From a checkpoint of a small image embedding model.
Model: 64-pixel images, norm batchnorm.
Training: normuon at rate 0.0017, batches of 64, held-out accuracy 82%.
Data: 203450 training examples, 0.9 epochs.
Rows from block 5 of a small image embedding model, named by matrix and row number. Rows with one number belong to one channel. Each number is 128 + 32 x the weight over its row's rms, rounded and kept within 0 to 255. All counts start at 0.
After each channel's rows are labels from the 100 images, of 14976, where the channel reaches its highest value: "top examples" is what is common among them; "lies over" is the class under the peak. Only what is clearly more common there than usual is listed. The data: small charts drawn from random numbers. In brackets: how many of the 100.
# convs0: expand 3x3 conv (model.blocks.5.convs.0.weight, 320x80x3x3, each kernel summed), inputs 0-79
# convs1: project pointwise conv (model.blocks.5.convs.1.weight, 80x320x1x1, transposed), outputs 0-79

convs0.143 [122 110  96 201 132 115 126 120 172 127 128 124  65 122 155 106  78 152 138 104 153 126 181 139 150 157 192 109 119 136 118 155 163 172 101 220 130 112 159  78 173 184 110 134 141 135 156  94 117 184 101 149 104  81 153 155 107 130  80 108 106  63 133  47  98 109 129 157 148 155 137 150 124  97 163 130  99 128 117 133]
convs1.143 [135 128  86  96  65 128  86 107 128 128 155  82  90 128 110 128 203 196 128 128 128  99 128 160 128 115 128 108 188 127 111 128 200 175 157  81 121 120 120 128 128 101 157 165 159 128  87 109 128 101 195 133  88 131 133 106  83 150 155 128  70 178  96 214  75 128 128 128 128 128 143 125  63 128 139 128 162 118 162 108]
top examples: items: eight (71); ring chart (31); pie chart (30); kind: horizontal bar chart (25)
lies over: data marks (82)

convs0.292 [ 91 150 162 164 167 136 120 124 168  83  87 185 126 159 118 137 179 196  81 103 185 184 127 149 128 110 202  92 101 105 175  57 147  94 124 106 120  75 100 119 128 137 114 117  75 118 117 130  57 146 143 110 115 147 135  93 155 106  68 149 136  77 122 119 136 145 105 132 139 168 137 150 119  88 113 124 130 187 139 128]
convs1.292 [128  99 128 100 128 140 128 220 128 128 128 128 128 128 128  73 128  97 128 128 116  90 126 174 159 176  83 173 110 108 148 157 141 121 128 128 128 128 190 128 128 128 154 157 128  58 173 165 128 124 128 113 131 207 128 128  71 225 128 173 137 161 146 158 128  69 182 128 128  90 103  50 128 149 166 138 128 160 128 123]
top examples: items: eight (38)
lies over: data marks (72)

convs0.111 [ 84 188 121 164 132 143 114 143 116  52  71  83 156  96 128 148 136 135 112 117  96 129  77  74  63  92 145 131 107 144 102 119 160 168 100 149 140 144 111 162 145 180 171 127 180  88  98  79 143 112 151 117 131 152  79 123 168 165  83 141 117  91  99 111 151 109 165 144 116 167 149 146  56 131 145 196 141 100 113 151]
convs1.111 [147  95 121 146 128 138 155  88 150 107 120  99  99 128 133 128 128  87 167 128 128 128 192 128 104 201 103 128 128  98 128  78 104  72 146 151 148 132 171 128 174 128  71 112  50 125 128 102 101 128 178 162 128 110 119  63 185 139 136 128 138  96 151 149 128 128  52 128 128 107 192 177 128 105  61 128  48 128 128 120]
top examples: items: eight (75); horizontal bar chart (58)
lies over: data marks (88)

convs0.228 [ 97 132 124 182  85 104 131 158 180 114 114  75 100 135 142 107 173 184 133 106 169 118 149 153 141 152 136 115 174 154 141 106 171 137 114 160 175 126 121 126 161 129 143 134  86 122 154  53  99 119 120 130  92 105 225 142 159 120 104 112  64 128 173 158 119 109 122 131 102 151  99 143 145  95 151 236 151 148 109 111]
convs1.228 [127 128 126 159  81 128  93 128 155 186  54 128  84 127 128 128 144 153 178 160  95 128 128 128 128  90 128 128 151 128 128 128 148  86 150  84 128 128 114 199 128 128  79  69 130  74 163  96 143 117 116  90 128 128 157 120  95 128 147 181  89  96 108 156 179  48 128 178  91 128 128 112  47  97 128 141 108 189 172 128]
top examples: items: eight (81); horizontal bar chart (48); pie chart (27)
lies over: data marks (85)

convs0.240 [124  81 149 172 139  75  92  94 134 104 148 132 142 163 205 150 110 138 159  71 122  87 158  94 183 110 101 140 150 110  89 158 116 152 119  87 154  83  78 132 147 170 142 129 120 110 158  98 115  60 174 165 158 107 107 143 142 173 116 110 112 122 120 170 137 152 142 143 119 140 184 138 144 141 127  60  51 158  67 130]
convs1.240 [109  69 128 128 130 128 102 119  55 187 128 128 133 145  78 128 128 128  86 119 128 117 128 128 122 132  91 128 128 128 133 128 133 134 166 133  48 113  90 163  92 128 108  82 151 151 133 108 174 128  55  68  87  70 192 128 103 133 113  83  80 128 123 128 128 128 140 128 203 128 106 128 137 180 114 163 172  77 194  90]
top examples: items: eight (56); horizontal bar chart (38); ring chart (35)
lies over: data marks (69)

convs0.83 [ 82 158  91 125 164  85 147  70 100 122  89 137 112 138  99 126 141  99 106  73 110 121 138 143 126 126 180  60 142 133 159 106 163 158 154 150 162  95 186 171  95 124 126 130 184 149 169 131 115 146 146 171 149 157 136 115  65  80 111 115 202 142  64 135 133  88  97 172 120 171 174 135 103 114 181 127 104 126 169 104]
convs1.83 [110 157 179 118 128 139 142 128 128 128 156 120 173  91 108 135  66  75 128 105 162 135 128 120 110 104 128 193 128 159  98  97 136 145  55 119  85 128 149  80 128 110 111  83 103 128 128 128  65 128 116 155 121  66  93 167 113 159  99 128  53  81 165 157 165  99 137  78 160 132 128 109  95 128 210 124  80  80  99 144]
top examples: ring chart (33); items: eight (31); pie chart (25)
lies over: data marks (91)

convs0.127 [ 87  68 162 184 166 143  96 139 170 136  90 104 106  94 160  94 133 104  99  61 159 127 137  90 120 148  89 104 121 128 148 122 167 171 132 149 131 139 123  78 151  52  84 166 126 139 167 134 132 138 122 106 156 125 148 109 227 164  97 153 106  96 132 156 117 105 151 126 141  74 120 138 125 146  83 170  80 169 162  83]
convs1.127 [108 128  78 128  54  81 128 163 128 128 128 128 109 113 128 160 155  89  54 128 120  90 130 116 133 128  91 128 159 184 120 197 154 172 128 140  68 174 148 173 179 126  71  97 125  65 126 114 155  92 139 156  75  87 207 128 128 187 103 162 156  98 128 128 105 123 128 118 131 128  77 109 128 128 175 126 145 128 151 128]
top examples: stacked bars (45); items: eight (35)
lies over: data marks (92)

convs0.51 [154  82 180 100 129 109 133 185 131 124 127  90  93 128 124  92 190 126 126 158  75 113 137  90  91  91  86 131 143 130 149 127 117 101 146 180 123 131 176 167 170 132 134 117 189 115 132 132 131 103 160  54 115 132 138 147 152  99 180 109 145 117  70 118 112 175 126 103 181 102  76 190 101 114 147 148 164 179  73  81]
convs1.51 [133 206  82 113 128 155 168 100  94 117 132 138 102 179  46  94 160 137 184 188 128 118 128 128 128 150 128 128 111  89 128 143 115 153 109 126  96  30 117 146 128 100  92 173 128 128 133 128 128 139 133 188 156  33 128  83 115 153 134  83 128 102 128 128 128 123 128 104 128 149 128 130 213 155 133 128  99  87 141 122]
top examples: horizontal bar chart (59); items: six (35); pie chart (31)
lies over: data marks (100)

convs0.175 [119 136 217 201  78 158  97 143 109 125 138 128  94 157 121 134 150 145  78  38 123 136 141 120 179  79 112 169  84 103 115 128 134 151 133 151  97 160 100 157 153 131 154 153 122 113 119 113  89 132 108 133 106 127 115 130  78 123 109 136  81  95  88 104 188 179 137 114 202 130 115 131 104 122  90 119  50 142 158 141]
convs1.175 [163 158 172  81  97 108 128 122  98 128 202 198 128  95 128 164  90 154 128 128 135 128  89 119 128  82  33  55  97 128 159 164  74 127  79 128 147 128 111 199 125 106 118 162 128 128  90 128 131 128 167 121 128 114 112 100 128  73 172 141 131  84 128 108 131 127  80 109 128 134 123  54 163 128 108 128 128  83 102 128]
top examples: horizontal bar chart (100); items: eight (80)
lies over: data marks (84)

convs0.78 [139 115 148 149 123 122 111 116 104 123 166  86  34 111 100 104 165 120 171 172  74 137  95  84 180 101  92  58 135 128  85 151  91 101 156 113  94 147 143 144 135 102 146 116 127 127 164  90  93 131 187 107 132  95 127 103 113  86 142 161 189 194 168 122 165 125 126 137  95 150 147 114 163 152 177 136  70 129 124  79]
convs1.78 [154 162 128  71 194 159 128 107 157 128 176 128 165 104 128  76 104 185 128 128 169 114 159 128  99 116 178 162  88 128 128 180  40 128 128  84 152  84  96 145 128 108 128 146 108 128  80 128 138 190  78 119 107  69 145  91 129 128 128 200 185 145 155  83 146  89  80 128 128 128 162 128  84 128 128 128 121 128 128 128]
top examples: stacked bars (46); items: three (34)
lies over: data marks (99)

convs0.252 [ 98 136 120  74 135 119 127 132 187  93 177 143 116 184 183 136 108 160 116 104 135 102 108 127  93 163 103  63 123 142  87 111 136  81 121 140 165  66 139 156  91  51  95  42 133  93 148 124 100 123 101 136 133 160 107 123 138 134 140 111 104 157  59 131 127 111 153 106 111 122 182  97 126  55 110 142 189 130 123 108]
convs1.252 [128 151 106 128 128  87 128 128  42 128 140 128 187 128 108 128 128  31 118 154 152 194  75 127 128 100 108 128 113 120 143 168 120 112 112 128 128 128 149 183 165 111 138 128 150 103  81 128 128 128 147 128 128 128 128 216 128  50 190 112 174 124 132 185 124 146 128  61 122 154 175 132 155  84 160 115 148 124 128  86]
top examples: pie chart (54); items: five (30)
lies over: data marks (99)

convs0.118 [149 132 139 135 173  69 158 122 140 119 118 127 103 102 136  91 121 150 158  53 128  58 162 155  93 127 148 214 121 129  77  93 186 113 122  82  85 140 116 116 167 162  80 128 140  92 132 123 126 122  49 178 146 132 195 139 180 121 128 129 128 175 115 136 109 134 129  95 114 176 116 165 115 125 173 126 115 176 165 135]
convs1.118 [128 181 136 108 129  98  96  94  74 128  70 108 161 135  91 172 128 128 128 220 128 128 125 128 128 116 161  65 169  56 179 197 136 102 128 105 101 108  70  93 128 128 128 128 128  70 140 173 128 128 136 128 190 128  72 128  87 138 128 128 201 166 128 128 136 128  95 109 171 128 128 128 139 121 128 189 128 106 147 129]
top examples: ring chart (27); stacked bars (26)
lies over: data marks (99)

convs0.105 [170 172 144 195 111 161 145 107  83 135 139 141 126 107 172 124 120 140  72 172  81 135 134 115  94 124  95  64 118 154 143 113  77 139 115 172 101 139 114  90 114 127 118  79  92 162 160 121 190 134 116 166  81 135 142 107 111 128 102 113 105 113 203 114 102  83 101 151 122  71 100  66 195 115 144 172 159 132 116  88]
convs1.105 [128 191 128 107 134 153 171  96  56 157 128 185 125 128  96 153 128 170 120 147 121 173 128 148 122 179 128 128 137 221 146 131  71 128 115 128 128 183 128 111  57  89 109 100 116 128 124 143 157 128 128 131 128  85 128 128 120 128 104 160 128 107  98 129 145 136 128  57  52 112 128 128 164 204 128  98  73 180 138 154]
top examples: pie chart (89)
lies over: data marks (100)

convs0.82 [128 140 214 121 137 150 166 176 160  83  84 176 154 148 103 139 136 115  59 137  84 140 174 124 146 109 187 166  91 116  53 139 139 139 157  98  79 142 170 129 131 147  90 157 112 104 143 111 144 161 162 111 143 160 124 151 123 103 101 118 121  68 147  47 157  96 140  62 151 146 136 119 106 130 120 172 113 152 137 168]
convs1.82 [158 128 128  92 128 138  76 137  43 119 136 127 110  20  68 130  90 169 199 101 157 128 102  78 113 128  78 128 128 127 128 144  71 163  98 146 164  93  89 163  66 117 113 128 135 156  77 124 128 120 120 119  77 113 128 112 146  61 101 166 169 128 152 136 128 132 121 110 106 120 108  92 132 102 122 114 128 183 128 112]
top examples: pie chart (54); ring chart (41)
lies over: data marks (72)

convs0.262 [166 125 206 180 127  94  80 147  33 123 108 102 155 144 174 151 155 117 111 131 135 132 123 159 151  86 122 111 114 132 156 151  64 153 105 181  89 173 176 123 116 125 119 170 124 110 114 146 180 207 134 154 203 128 135 128 104 188 147 145 136  82 107 121  86 160 120 119 152 111 128 158 143 149  95 159 129 131 104 128]
convs1.262 [164 130 171  55 118 128 106  64  54 111 170  97 163  78 145 128 128 136 102 173 103 117 128  72  88 186  88 128 128 117 145 128 106 121 147 127 128 110  60 166 167  91 106  93 182 154 143 128 130 126 128 154 104  62 101 152 145 104 172 155 155 154 103  84 154 102 146  95  77 113  76 172 128 161 106 100 128 129 130 133]
top examples: pie chart (77); items: eight (36)
lies over: data marks (85)

convs0.95 [143 105 104 179 174 137 159 163 124  75 118 190 168 119 137 153 155 156  70 119 132 127  52 138 134 135 113 203 100 133 147  71 186 150 183 116 136 152 110 157  92 103  94 146 138 161 142  99 163  82 147 105 167 136 113 171 110  82 133 121 127 141  82 147 153  97 119 113 141 135 141  85 119  86 154 168 188 157 138  73]
convs1.95 [128 166 128 153 109  70 147 180  72 118 181 146 117 132 128 128 124 110  72 209 109 128 143 128 195 154  84 106 124 151 105 168  82  70 151 128 102  77 151 128 136 128  94 101  81 119  95 130 149 128  89 215 147 128  55 128  99 157 105  95 154  99 128 100 104 110  88 126 136 123 128 119  99 128 110 160  78 103 128 169]
top examples: pie chart (53); ring chart (42); items: five (31)
lies over: data marks (93)